Rows from block 3, named by matrix and row number. Rows with one number belong to one attention dimension. Each number is 500 + 25 x the weight over the matrix's rms, rounded and kept within 0 to 999. All counts start at 0. Numbers have three digits each.
# q: attention query, key and value (stacked) (model.blocks.3.attn.qkv.weight, 768x256, the q third), inputs 172-255
# k: attention query, key and value (stacked) (model.blocks.3.attn.qkv.weight, 768x256, the k third), inputs 172-255
q.78:496494513516552491493535443477518482493525520482488503479481479530551484530477489530486467529514500500528481529523528517513530476468488501498525529542506482502557514491499495489507519454497502468479488523511510464515505509486518492492504549483482507480
k.78:504491527507485534501472496511442496517485504451488509457498505505533513537527489492491514507502542533486456519487501515402496506515508500538459480535524579533549482500496509511493454509493484498477520506496443499514479507505493508502439462512535522503
q.79:459511547496477498493537483485511532468542505491516483453552494502515497518517499509519474473525503485456492479458483484519528492526481459464510535530510480526501522521525529498487497527467506496492523504502496522527477517489491483446523501512505502504
k.79:488483504518492507522504556486535452466472492506503533511494516486522484545472481513474486519471546542532428501505477511422521497427465518497491509519525534498505519475492530562501516473514511505491498507521462521475451490496515486495464492539492508513
q.80:548540515491512532496509500484482527522457441496508519518509521486469452475446487504481545529492513468498518535525500501495518497498502499517504470523470478521543528492511532459469473534504531537513555550510513492459491502492518427460469456476471501489
k.80:491496527513470546519511478479512514417542549496469473509527464461474501494475481530482477469511509476514475500488483489491504528466511512481509498505485481521500501507513477499516469533508498521485496491534519530495492544508482469545452471473466508525
q.81:495509483501485506526489477499523520503483531478513492502512493477477515536484509515519492548505483519457517525521485522553500489511490487481489471538499498531479490489511495488481475498482520506530539538498530499465498496501523502509497469500475462474
k.81:491528513494472523529483512490481517489509507518481526469531503479485495478494504497524509492506469445509503512480479508468499532510478479494499440498533495556483496543482499457465528501515457505496525445459559516525503497488452490491503454489476513479
q.82:524497496524532545481497480488466547507478486511487484505510518521511504505511489472454493480487502500507474458471477509496513504497502546505495465515522522520534567507524512483466472541474510476503490510492484471504497523449460510503477465502516525484
k.82:502539452494511503490473523502526478505492517495509529480546512483517515535525479503491479496519510518477525503478451477507499505509462489503470478545534471484477485497490464507504486474492485496500482515526503496522496501486500482496495485468488471480
q.83:534496478480496510551514489497509523510526524485496514461489460482519530490497511538577518510488518521533472509515552501553508497462533466527523528486463500495468475500511474525532512462525465476465519490558553476515498488522531514506501546527514480456
k.83:467510544523511460464509431448526497518482494449495480515472533555502462459513508555480521510520511517495480504510552526468504515535505465480505512488497525518516510510488474500480503479511499479502497459509480552494469561494505538486466514500549514478
q.84:466473516509484516487485526510524495518542509487515521450495483523555508537602509506468478490455491492480490474509485450535469528528506533486501532477488510504428485552506523524511509515506513457457461457506493514504555490502494546500551587500492518530
k.84:504482472517519466510498483541463460550490496492538463460444492543541511492495552491502530510530499542463512516517497492511513500521541476527471531466493505481475514521491517500548518475515518483496503513502441493544517443511498466453493558548532530506
q.85:532493502444487508481526469527476484465524472533505537522469511507472543473488493524534519488469509503476497533533471492479517505479504532503486514499494495477514513521484490493494476484533461566489533509448497501523485508522495484495481471494471508542
k.85:528529498494491521475506483493477520444477486533506515530516448515462461517484487529497483509467487493503492525496490486537482535469484515494508493536475455531492473451516515522470521504510474502532528467484530495463511518494521516529524463470501490488
q.86:475470478516503524515518488513447537488532466506486463540471483557467458468487494488482544543487513503525489499509495557453536529487478504552493527513485535509552552508507514531485469514507471560469512501496493515481496503532474505473471473511523522490
k.86:525450493500517548499516460554446487492513499484499508565525455483499481458457472489479427503458502493548555493556544526516417484479478524514560518528448495459531502494505479523488513452452470492513476530532490454510475465464508529556499521492498467472
q.87:488471500489520519520484481502480543507527492519467462497504500556514489477491478476485514517495541505523471521514507527467518515481488519556504508531482528496542533533506503532515475503507462507476489506509487490470509517494495515496463500496515527478
k.87:493478499512531529468462459530439466524488488459514495501494472484493479513542527489500525503506538514512552486501509495508499506498489476480499488477507519483479459476497455538510475424499508491521471504528514512496472507493534514497499540488481502492
q.88:451496504519503466488499490473526490473557525472510503498510526489534538555556479515498477528485488512494521531507497533512516499531498522482466509490528530461475492525513438523539525510507493470459480475471475512466500477533480510517502542466511488552
k.88:516452462526511478477482490526506486547455513495533492482475507544552489518516525499525504520518553548478485523505490492497505542473520475517478507501522530499415480512491501500514483478488530440477505504479458496524508459490520512496499548491540525513
q.89:469497495484465500520481555508515503488523481538489504470474523513511464510525503482512571488509520506485481471515491499445540519559490516519526508519485544493493506502498516514528484516540492499506493469517498506531509539511500502474516515495497555536
k.89:501448473508516512510513459519467471528522491502517467512472496498500467512490486484503500476521526523503504537518514517534512484525524489507477519450479523491466522543473541529548491456508539509466483504487470530540500499509493509494515559504489523511
q.90:503510520563499529549499493478508504501490516484487467476514490520483523523451517489497509510509510527552471479491504518531513468468479479527495467506533472532506539504494489495502505520465513484493532476533530481485513491477505506537476500482524496459
k.90:497517506506448473490512530478525487528461495490477527521528544474510555500487501535450512495531510529487474491493523473454520492514461448504478476511523517496495491511481505478477454508497455501491487479485495506507513475506532491429443483505502487489
q.91:489525480521511482461475495456518505503458523470512507499518497454493524511500518508478460482527482503482513469476519480544475480470523515450475482486508468494488484456534505457486548493451519474513503493534529455509507475487507487517521502492495445478
k.91:502553499498463491501538565471540527480508516517455511479506504488492504515492502497501495463500469505486487502488502467489512482495505505512493483493539479520504493502507483480477536555538478461481528466482511501530495505498495483518492475503503498505
q.92:483500519516466475490496496451518536521514483462507520500482496485523511520552484510511478489492501507540511538508507456515481503502484507507497510474529489485486484484491538519502510490454520470470466467479487502511504500502489468517499516483486494506
k.92:501482509505528520488499473509522498553465522424469473486476516525518564488511516528446493520504505542497521517500474507483514480529523536516462531517476556502492495497470522546541523521511462464464497470499437531489520496504465488495530489510453478488
q.93:534505500515504516523540470533528460526499498534520519511475478509459515487523497522499503510491485495489506489525511527529499489504469498493508513491470444511487462502514504515563521460495472536487524494484505528501510519524534466529506513470476497460
k.93:520499520457514470496528518459515490513530495530507524514495514494496520473470491522503516498479498455530503470512516487511482491455498525482539456497474481527532502501520492476478469482524504508508495512487505496499547511503508496473500463518513513489
q.94:470507472536502529517524485531488509472535488516503475489478474538495496495521496489499505506494518516536529537517502507480536518481485509529530514493498518503510535501502499520524500509517473529478515508482500497495509539522490463487483477502492539495
k.94:525482513491499538522503465519479504498517500504502493540484468496495495487475488486482474512451509489521522469536532540510452487470469548492534491518465515479521486499519472491482493494503469486535448541531476478466476481475505495507456498507498461514
q.95:541540505552528528492518460455481518482496467492449479481464516552499502516484492480491527518503495494491488507491488521513495502514493511534503485534508500548503553490532523491460488530515508474479493492505509467503450496455486479519471468476531520460
k.95:498539493492492508508487499486546526481499497514514534496542514475543533518504508465539492452479494493477501483457467468528481502498471495500497469518529486525463497477516463464484504523453463470525500519493536508501533516481501472480501459463495438473
q.96:467458507461472488509490465537471463516503528508489502487482505509522512506493511526502472440545485514457507517467441505525542518506536548511515484521519520469515474516483461535494458518488484521510515503489471509497522467514490511454502518514498506491
k.96:480503533444539484521481463543525484515519511517498482516462499478494512483531470500518449449540525518512563501520505512537480501464526520547501478488513515485493463507522521473482473538475484511516496507510491473516472513495494507505535461493487492506
q.97:515497516506505509515511496500501493480484482514519487532536497477483468508506498497477478474478531465485533500512500480505496506513503479497499496497465456529491505514514478531528484528531519499498476476511529495517542556511486522480494515508487505491
k.97:507479489499513506509508512481529506491525499501533486525492524531544529521485492494520524489518465572492541482514517499470492480490483465482477509537466476484457516489513521481457465523505519506490498483519460516534480470549518536518524511464516499522
q.98:495490485502470515488508520538493490466477482502498537552478463532507526506509472521497523533502497472486527550530525474493463498500514460534542519510471503532520551507501540505517510513469503513499490481495506479495485484523484542495494444531461491482
k.98:471460471495511513457481498499529467481489503502524480515548461535515575511502504508523507480486488525475499515473511502440474499449465494480503469492524461499464495478506476514503508467501514469486511500473494525509511479515547526532504504485503512488
q.99:500509512500530510521512519482472492513484492510491472475496468487512453521514527517532511532512517508462463529486507496529511508502466488508522520520479426510492489508497511543489499486499515441497507499509509484536523516465509504457448514471541509470
k.99:477518504531512534480476510502518512543493502496510499487484491459491510504485515497471500515488511501557484467517522519498499470524523489510465488539534500514539494468477493490484501502511463513496482499539488461518476499492493476519458499515465499469
q.100:534546506460506524489527520527506475482473487506510516507516495513502537477492538495459514495477535490489499468510515472530476469510481471524494517487479477515472504481470498466515544528507511478484509481536508515523512508479512516503513471507472484495
k.100:518505486523522481484480455492500528514469471504511490525507495551523483528483485530489525534495448507471487487490520476498503496526494503500481509532479500502474507539460511475462546492474511500479508468490519504545556520489541528458504508497519503512
q.101:516487509457483506498481495504508494513474500507476493498518501489530508486490477494486503459502487513516510496492511511507519482516451540501522511521490530505515493491491520492463509500467512504516514518543506468483539464472490543498539510491485522507
k.101:510485482495525530496473478497504485499515504550505473516452482448514489498522540489501482465528522517538484494505465471483524519475519541517484505519544538472511508488547472509488465506484463492505491526475514531503458487498507489497476502514515497495
q.102:516498495490462509501474515501490503529500517508479528500502555508519472478489460505510504481525477495441498503504479510446477518519500519503452493518506524476498463499497511519511493500499492467479475459496492540507493452502495567495497488527537524524
k.102:469480486485461459496518493485518517519488505493519508504507484475497473493511503483500497504478503450545499480518512495492491493480509514476525533496501526502549531507524493536488474517524512501489493518495494505519498540484536506507482496500484501511
q.103:510540567488515485529458488467492496540473499514491485442525512466523500506487496488495484450503504505485482457463517509506496500500487486479507507497490482506500478461511477466460521500537493485531498493517540512537494523530505478502502563465495510509
k.103:515495524450474515586499492503511503503536478535500508492489506457512483482453487456469476458475497506567507468547501495513491492483495521492520550547479486516541533516508512500481458533475490482505505513499519461518504492489519464502498486533472497482
q.104:469479498505495469494502508508559498507517485519490481486517519502562526514514503492497493524492463521497508511504480514512520475526539545498460511479500541455532522496523489508482526485505520510521525519513468513487517484482490457472524550507493540523
k.104:483526510487491520533523474499460497528524544538484481507467511440495511488523514482470479470498504478544524444522472515521516470514514497521509553498502502500525519496533502479509473522515467494517504519528494463516461508498520468497471481510492457515
q.105:503496538494498524473460516512475484509535496488454522483498505524524491530511477523522486516469480521513505462497488515447474493522499540524533524532498523530565535504516469496508479475487484503530487503536497490507478506483507515492474470496493498467
k.105:474466514510496531515487484514528502493525518514516493501450483480531436477518454526473516457525514485506515515512519499513515522475503494507519492512525549509531529523514498549470500494491478495494502480497523503516502524490497517502532527505521514478
q.106:533512500479459502510497508476520504485503498484482450493521464502482447473478488508499477554501526511524498477482476492530538463517501532534527472474474473494497467498526495491476497508516514505497476471498482477463507474478509498498513474511512528485
k.106:488484517504507522514524483507480513509517486492488523483462513483475455497533511483473488527529507478528489490495465503527512539513501492483507506469454539491511505514497514534484512512493491506516501523505507489476483508481477506484489523510494504515
q.107:486507473466522483470504461523485472472495483486466470509462504492497500508493520499487458531524521511523505498517494522506551516531486502480511486468480505503502562513537477509486487498480501490503488479517548516473502527508474456508516525479471497495
k.107:558463577505496538531547510505473513482527484518452494508460529525500500509480492503495492513485483533505502469533477545512498507496496525468545516497453486529486497496505515491490504512497516516511484470537538501451509497489442502477518486514465516499
q.108:471547492521479556499503536509527490500469484532505536480504476507452496489554510490516516548506535501479506480500555459510438488488477458493477511508483443507454472487472517461485516493488540479467438487511525507504501507511492498514475481497511469493
k.108:447496480555483521498502503483506508476498450436516533522519470577490477540530493541506506512519524529513459569488514480456481521502461471470489491490506499510457509504525465518445528487490511505501520501471489514492513503462483510502486522489515505472
q.109:488498508530495492507471550486470538500503500517508519530489546489495501503481475507501486496507484511497486513499512468457472469508519511509509495524479501518507540527502523522505481487511534521497493493485509474526497496495522514476449489495539511493
k.109:504515489524501510508488513489483500491499486482464470501485499476504464492481503506454486481474486475522505481505530502509498496531489492513494540519517473463487521552487499518471511515499479486480465507516500494532540499487532464487492500498477484512
q.110:515480467481495502472534514511520499515462508523480474505455500513510464498537523475492495495520518470481500495507501504485524483507522553522481475508483541477511479516476508530527504494474513521474516476496501514525489495487520490472476445537527507488
k.110:456521467530485448486515510455506488482512519504492523539523492495504497513463502523516508566519484507471494560475508509501511516486522450469472507441521500513488506528498516487504512510505522510478489477494464485492507532504499499519493511465549509532
q.111:480555560497508500489467480462471523489520502472503491462501533518482492487504518489494503486492482482499521463481516488503576493511505509471452482460502538494500496451510460475436495498503505552543510474504537457521508567530509449503510523507496498504
k.111:512515533509486501516519507504455499486525464511453480507464549539494490511514488506477467537527519489458500505513497510565508532553529504498533502465495493461463478541478469470524501528475528536508477497505522468460515479497456475509521506510522502515
q.112:489518497503515491533489509515423513533543514459470468492499515460504542563472506519530480496452515518477509515502479518481491508500524493525522440460470505507524511527496541468472457477569470509510489507489482525478515514480512502502480538487540537516
k.112:539495459486497498518513530496512503469472497504523497483517526509505478492520498500531484500520484490534496503505494509542497495477517528506494492473517537470496469519515481519515493482500490482497502480462493514512462462520450499509513474524481494537
q.113:498491507528503506471501535481533507508460531517536488504498522516528494500479511521494558503515512499482495478494517463503560522467516471544439523550532505508523521469539488499513500529463520510457501495516498506488509524511473480470445480496476501490
k.113:502541495500484455488498473495509547491505518529505538496465514457484491530522526500491489530444471502506535471485495468501509488528494483543477493512459439511494513479501502480485505528524507436485478465497513513511480475510518465496511520486528486500
q.114:531510486517530531464490550483512453507528556500484477511450468522460494495489536531533541523509497537472523523474507535505458512491480479513481503553475479532510505490483547487513473499501482470463512505511497507498479511490452505495488459475542473490
k.114:546503506479466454490520483459530541497523491484496527525506539501476500513511490455500506538486514453465544499517502492467478502514513517476502427486519549471491485476541475513460520470470498473536465494519513514513514491497531508476574484490502474525
q.115:474490473484516487536507472538463539507490487471484539509517471497534525524491511479504464502493527503537496506507547519524450476502536512446509514502496500476477477515526484499522534458493478486512486497497492494493526461497564506515539536499522492503
k.115:507445446502507530535498499512535509552498501525486449532444455482492498475531489520499472509470478511516472497498476538485480499527468529495512562478506482502511538544481514487490494504502487511450516519513529479489498541516496521494449530501531491475
q.116:521498521461521534498535458493520520512507522496476504497472496517495497467487524516547508516501496461492485508477484483495526494490474489513561505509482499554532530509475487494476473519477517517517475534503516489500516504521498504493494448463518464474
k.116:497513480476498478498513483547534495529529473482469541520519509481439473474494532464494485512508464511521476493515451509468509452487504533468492487486471502503486495463494543468488440571527499571547487523463471477496529523477504465514487384517493499500
q.117:509501511541493524482501487504500477506498527497485475533503545516506517456438502516470513500488504516471521474535504482454517505493515527490482524514504527526543534512512508507513473532515486484476541537503534503501481490532450478503440473532516530471
k.117:496477520494490455501468480527471497543529489524506511500539483550503505492489487502498513499532525468477519516502552508549497498476519491507509508502491482491469460509525463514493539522469510529493505498498509512492477457499495536484539518493502488493
q.118:504474536538503522466502529515538467481531509530480478527491509508499490490456467503477499484503488498493520502536516499454520529470449476546483507580487511517535516497492503545504457518504525461461515510538488555507496515506431498484431485528523474509
k.118:518472511526516478521496473495534530522507511486480509524514517531508526496514505479527511532476495507518518503485506487511491512501517523474463495437477504493468510504577482504484539454496539463524506499496457526507486524513524520472549499472488505480
q.119:482543504477523490522510459503476518520474465456540504499512480513476532484476501483500492481519515510505488456467504509567440447541506476431549469467471474498479494490511517463515527488525499547529509467439508482514508462553505489535589539487456494522
k.119:489499515499497466521476476508518497504493480476492496529478491505479529479453509461447504514487479472514534467539488510477486500483477486536550558492479472485524521502482519499480538484519492584486483496528541462553526509529491496499530492514485501519
q.120:490486472468467516557487522453472558509459492484486466505485489518474499505517527478494447507452511536472490492550517516533438488495457465451536467550479483460482511535524473460531507506489513491459467504519493494467478503481489510488510533501453480522
k.120:504496481473521469501552457483507489487506550487505462488493469499469528486531454526531529520512475485525474519491508528556507501512438524483512474481481491494475513483499575521441507501513493487473489479513511507529514480523524520497564525517507508500
q.121:520498504515480525476473491517516453515517499517502532518503511546499497491475466506446540517491527520495505491548527480470518512511483492507487486524489482539492512497525557536487504499515498461474507514497495504512523491558457472527459504514506510460
k.121:519522486510516499506469469507502499537518477515465427547524465536516513500499488533510502494521525495509496511484526496509506517467522479474508528494500434552497487503515485487468521510502493502482506518497527509507495506551516534483498511479492511513
q.122:505513460431507475508513499506484502525475489462499531497523450507523489518525515498528519494522504515484459543469514441516504472526498487483460489489499508485499477464442490524500518479529461464512457464501501523521522499472525518490524519457528491511
k.122:561457526534470509515473534453557518488492537505483480503492492467499468490526503484519513503501518497502494486469468513481457497507464516509486480504549508478507491511480539512506493479489470458502502506489523523528482512497535491489469490537488500485
q.123:493521551489525501485486530521504465495467471492488472499527510504418517472460497468534493494524501495483471501462442543492537494504452488499533494452480456524493500501497506458476447520509546651553527499454504516516495520524470516542515428503437479522
k.123:495523487458498449515483444523463462474521471475548586492528544507483532513427519483482549491502501458472564482533480489440530520503516438533507517536483500531511513444485498528497541526507498646515489514529500501529553505525471516474584447477477483531
q.124:497474473491504506495493551530483508490503478497539482505504535454491502427502498481525477477492424475493549535492394489472574525491499546464475490465509526479527541521500486522496446526521467573549553531487480475461467474510497530482486438489539543490
k.124:496481462466502513519487537453524472484496518518495553483527505484501503459478478452524465480492488538526506482518461525506513495447559538518502508498523526489513486495511513415503455502505513563536492517481461481501458491476519505506509446490481500503
q.125:504531482474475493517544490512460523470487484472505491487522536498503506497505542472536465513500472496500518462483437484509485507527532517474532530426507505493475487535456523525530509475487452494537481515462553498497470492482535490521559530525485517532
k.125:474451557455495515532496531503463489485494479508521468510516495526539471484473501525465500473508483494519434524533486507520510519475488513494493466509522564466492536523486479508515503480472503521510528533498466491502505499474501519469498476439480528485
q.126:520510473512515524473522493520515461497516518499480501529486480517526508533484517558480531500520527521511517496527562452443478504454539483531439542550507507532518498506501517557526515466525479378425508526531513544495499480489475499495446521512558483512
k.126:511447546508525513533484526464546536533512526530474409516480475493516497478557459491522475514489467513517486515474498493537452504509495528450473483455522507486476474523544478474492485445459519389507517486497501546478476480504521522481487551489523496477
q.127:504511471527531505491509537485499495511468503502472520495474486477487485485529511533526540502534520494515525497491555456580443489450504504496520472492475498522481494489464523483510499477512515506473486488473497421572493500497506471508513542479529469493
k.127:517527498544468474482513493446488547534484558462480448499460479481506473499549527457495480525500486491465507486480533470520475495541514535521455483445534483474504501499533486454467535527452437463524474438502500452565443475495553474491518524523540507477
q.128:524480476504523505520516485504466515520515509520472507484493479500492516512525490499515472499478500503541478501508496498473496538499500504491496500456501507486504521485462505494497505502483482477459537493505509539487476520472533491445519480489527478499
k.128:495511534469520457537493470493514496486491502459463486491505516495488481525494527532490474531489501528477529479507511497496488492478477477500506532522509525521525480497492507513461515494504506494490483493502495496521507532501464497470519545478504499500
q.129:499519463503515491491479525523536483479478479483479475529531519525518534483496481489498481480505494506502488494529490490505502531505479475508498474543513521499422504501486490504507498490537489495555517474483502504494538513511498521532498539479465535512
k.129:514500514472520536472481477524503472477498492497516513521487464475481488465497514484528510488498498473479507491514507519478493468516514524495532558513519511513533486499482508499507482512543486497519509527534528488488489517490470524533493457484505502471
q.130:509510513510494509485469503516530486475499544483504488530471518493491489496505477501460489494502491511493511511526520514468485464490502481495487516533455534510528478473514552513479535485533520468497502476481503532521483510482489497520459508473517492487
k.130:506468468488482481502459521514471489447516530507460479490493469529507487485494489517494506482501481479493493525507477484461515516545490488534491538493494542485518529490504502516450454500493519495488501475519513521504495485485499507512494477497530506495
q.131:498477456521464471536520454493532578493512529531470525501515490480495477477478529471522523544494494443494506499518514512507505500478517520513499493508528525469539510523463525478525497545426503537458472489521530437491490494484510497473496483483535448483
k.131:505466538487490483482497501482491526540517537496478499554528474478472499478515469461533465498507515443534504496512530544508480509501495511462552513494508504482496536505529461473506529513417517534473502506518535468481502509479502549554522489474512471469
q.132:506464494484492507488511496504542505521483555496513500497483490469506516491490479498530494526491467462461497506497478505506476478471534489503530509500492505540479491507526538510514497490491493500524473510499477505493488462491503518500501485506491511499
k.132:532535512531491530498491533521449523462510480525512497450483505494516489510520505491495512522489487538514513515521492506504508453485520518489516535526498480523496502493513511492517501479521524501492498488473544498497522481523472512502500511516493496514
q.133:476446490509481505496464475517499523466531517519490507494501483472523480489489527470524499531496485484498483510524511521500527516516495512517489507497518495490489501502478510495500525514468503511447509483494495494519499484495500495498489531534537485480
k.133:514516527516480532507516453535513495501507513524467542530505490505454494490467513484479519506493523487505518490499491497477494529465496481543501477566519464536499491522532530482494467491486508493511514503469488491512488517493509479483517500499465484506
q.134:488494503503495506515506492527497493483484476473528518523502467503490499512512489501472504499487540484485507508515465537482493477524496530512507480523477512500509487509525500493515522500506492546485486520486484496495478471506518526509535429486513475501
k.134:531493510497514462488477521512482491503516526487473486514491523552499520504506487513449482522469517478502507536488524486511481523470490480460512496527485514471501472495478473510451539471490503497487467484504470507508517503496500490483555532513524463540
q.135:510504519518484495493500496490538511510509513490489496480484521482479479472457528507506510523498507488466498492480502499529522488507494493496525472489511504485523476514490520537516500514535510496481510509510510460545527499467453501483452488493494487494
k.135:511485484498492505482481494524471512468531482485502492515465516517499473489475523507467489524470471511496502509524526510512474482525488462507524518503453504476507499508494520513467521524509488511450461474532486477535489481488476511484499531519523481527
q.136:501497497516499509551514480479511498480501513505531526452526505492513491534494500468493498509482512513505488492479492538493495510485532521512473507512521523520498497486523463488489475518491498506478552501509514532478507488478498493479498482482489500474
k.136:496502514538511494500499498527514511504468514490506552500495497506518475489505525491524503498504520499502442492512487482484498512510479475513493485508490507506495498488492457493504496485528481504505474529507501505506496510496513460439477513509523516472
q.137:540519523488511499495501500482465471501502503470512462541496515507487510488477479495473484460495488503510499494501493488518512500537530495452488503493472470532486478531528466473497531495520513484562472477478486517489495505547506487552509506489483546533
k.137:494515500529479505490482522518505505476503515505520515493490498480527521510506499511459489483498473524506425467497493478498528523487503506489466478538469480507485465480479525475514516538481487538522458500483483498487488471530498472510476513516487513518
q.138:514519470513505497528515457540501532496523521494463522494510473522514506489500510512484488495507483458523534502508561496487456494521485497515498509520486499518509484510457514461490527497497476508491493496490483484497478469500508495496503503518538468470
k.138:511472537483491516477512511517495522479497540512516501517514490494502547498492479530518500467505507471518497507487497486480525535497489542493473521487541499508523549499496477482501510516482506487510518516497478500465460511510500511532479447493538520477
q.139:487504514485503529501514521482470470498501508517497508486488492524484507498523501515505501507495494533522496488497474495473528519428478517489478524486513476537498516496469490486491467487485492572527500527507541509446527530545545490478493486506498540485
k.139:519512468536507461534498476447516470548507505522512514480529508469537522515531497484559515499505493487481504501478490484529498489531510502516497487479525484496458496481528464473526531512474533486509488471512501504526515495502524486487532514471503508463
q.140:473526506545477467462481479492478480492501543484513503477504523502503473501472497490525517474521498504458476497502520487520544472529472478500524490492469515507526518480522461531464508474510498500526473509482531457517483468518446516546524482492477523498
k.140:505509498494484494517471514489537510490507530512500507526517535507500538508510501502539501498518521484504502494513508520498500473549505499447501496500505474509476502478540523464516518475473508497487464489492481484497484494486522488547491494520501512509
q.141:486482464522500474515468483534514519502523479521520506519488494531510486512508504483501490513523493452523514515485519492491505495501462479518520505509495481470475541495503478512477507481488498472491532502515461502523497472495520499506507511515516500502
k.141:537488487472505547504523489539456486519460506470509519488492515514495502486493489539494491526489537509483506490509517496480497507481500525473510529510485518487515513489499524499495518473509492502507532502532485495488494486512497498523474476528499500497
q.142:486523525483500507475498508492515476530466488501506491498496484523474528496506497504496527481530497516499520472456456512459505515484473495515510517501497497534470557471479497501475451471503496554530516535517527528461537480503557498506515475500494548508
k.142:474530460543516469514483499489500499507493508499505511479504553469504470526536520516534505495501501527501538497475492498531501471504494479481498507493494493487467474495464475521527544508518496499456498464507524522541537508510484463491561556459512495514
q.143:488508490499503496492512503506486471502503483536503524504509492507524505506528501497495480494507496517516488500499466504475516523443488507513487534467495512522505519499475471475485478477472487583521513528497510514479490500529525503503543511509495547505
k.143:508552519495516484523520459467526505545459505543512497474526520467515527527534509465540509476507519497484519511463502497529503507509512513504490489483540493523470490481513460463508516505458528466517513504502531507522500496510505487501528480492478481479
q.144:488515487478497476490509465519516492502465494441544530454533497482556505489463490471473503446503537469497480478486497483548457491515511502469517512498473496511508475483497531467516493525529537535503505474499543496531496440579498489548516494506462545523
k.144:539523544484481510489488520498476465501499478519532433544532504542495517523452456493492489420544498480514481531492486469478498513491497489461482487479454482519491459525559517499480466463504527497537523489466497523486507505535503516484559513498460552522
q.145:516507481536477461491487515437506520501486505517454478505489450534473522490497519507502518532497476510514497522503533494507499547430519514524486537493494496509502529496490543461497479504442497451466477522509498494488540499476503527435437468511535452498
k.145:474484504512494505475516506524499539503521500464453538502494468511520492475505517465517489545465489530522533516511506519508477510507494535516513531469532541497508552476503508519457522468472516498481514520478487514508475501483468527506510476519537498431
q.146:518491490472490527469523474507471492505489498518502483485479519513485484481485496514539486533502485515514504505468475528494533484532508507487481531493476496484497456514514488516497511492539512524498521491512491500505494494488497467527502504510522511486
k.146:496514539486504523524520492528529511516519481505524517485525500501498481487500484459489539477497491475487520491477512478538493481499488495507498505480485464509476505506502483505498505494502514491483521484465499516525511497507516524464534510535493530520
q.147:500486465489483507512513463512469506507484496507508513503497521511503482473486506496512468534512464523519500461475493509520563462544488506502476521478482486453507482511469503541527510507533520557456501476502480468523505490516478459516505536483495520467
k.147:496537532489500515486503481524545512483484481515520528470491503502504491510512479477490574473520515479471486520467486464563523512469498490539446499504504488538483493488485490485490494524515539508528524484450507520532501512514511527476541493519496506516
q.148:486535537515476491477484491497469457484502458473551515486518515505546496466508454513491505465516468491459530488482481500500492526500514497472533516491518476524547479486536526521562508479506521540529496482522529536514500509526498482528529488505489548499
k.148:491498510490543526513526516501484494524543490551512466539542547518522486518446489470487498439523482477483501476450482496499519523488499461449474472474471471552485462505496498487537454497504488505513509534478510505513548497519520455490467521517445499554
q.149:553479490549513479517477503483487508516474491463484493534521461497509493487536515543484533540476486490500502495476530521482461558479521518497505526499477496495515507509493507489503497475493495491481493499505496505502508504506505544481476502483498506470
k.149:524472470521479481523499521486517522523495523519472498498510486511493469509527505509536513515479506526510494506491535517520522510506487491503497501506510510457483530542506483497514512485487465473486493486502496492488519499493527473495466499499544499484
q.150:544469448542480480499513457489468482513501492519484500498463502515503488479494492535559520575520489571481479496482518506510544483533485520508498512492469485454477505517524527531517536483525501524485498490519487482508501463494463482508476533494530511474
k.150:463534544500504489489487499497519567500472489487481548475475498516518484508521476474494543513521438468479502501464516483536493493505464499564479502497512510505496498468508517492480484528511535474495515491439489493550505495522495522494522506532523505512
q.151:493507486512485479492467486500498485513531524475491463506506532507481465482458509516550533500513475511494485483468492497525495511537532480469449508468477479464494463461512484508478486513523539533510501471512525490528566523465526495512513497528500497529
k.151:493494510444479508524557484509518537497506462499512502481480528483510436505510475499492530509485468487493514473518485501544524474522480522525502462502483507486476504484527503504508511505519531534494506507474483476495504479521491475476541515515483499511
q.152:463482528458485486505473507501513486538525487493470494531502513508465510483514509506469522526502493552462499492501481510480464506515461521518456492480513525465492507479489475535451492473498494507533544500521488510498507506492513475525512496505497501516
k.152:522485524503515560486460507436523525507541471515462482514512500483484470474496475507456485483488484459512500470544499503484509503475473497524483551490493509522500504503499498485528494541461508512515493529511513478475521530443505468544487457510476494494
q.153:509484489552488462483516483483456474480525492489491501519493494508482476527516502543490509549510481520475504445506505486491474519551468512540456512533460499471499461497510479515492505460525501502460498493470525505500460457488501494481487526487541490478
k.153:512529517522462488502515557505514513477493478493463504518500496485498493511473489447515499471485506499490493473493520479472489462547472531500492514527486510497508552490451505478479463544489453484499484512526471487458523471518499449472453450548522481489
q.154:539482423485516519522519473472492537510510505547447506566481485495484497481504500462469466560463512537545513496498535520497499499454499530477500512470495506496491487520470534525537524512466473525457515479511493462474531529503545497520472520475539484472
k.154:476507473484479472447482508486482514499528536528482553473473465509529483486549532427537520503517473497490485511494509497530493510479504496525457560504536514511516539507508493450516505495449570465472526459493503497483523521520550506533523467542552492469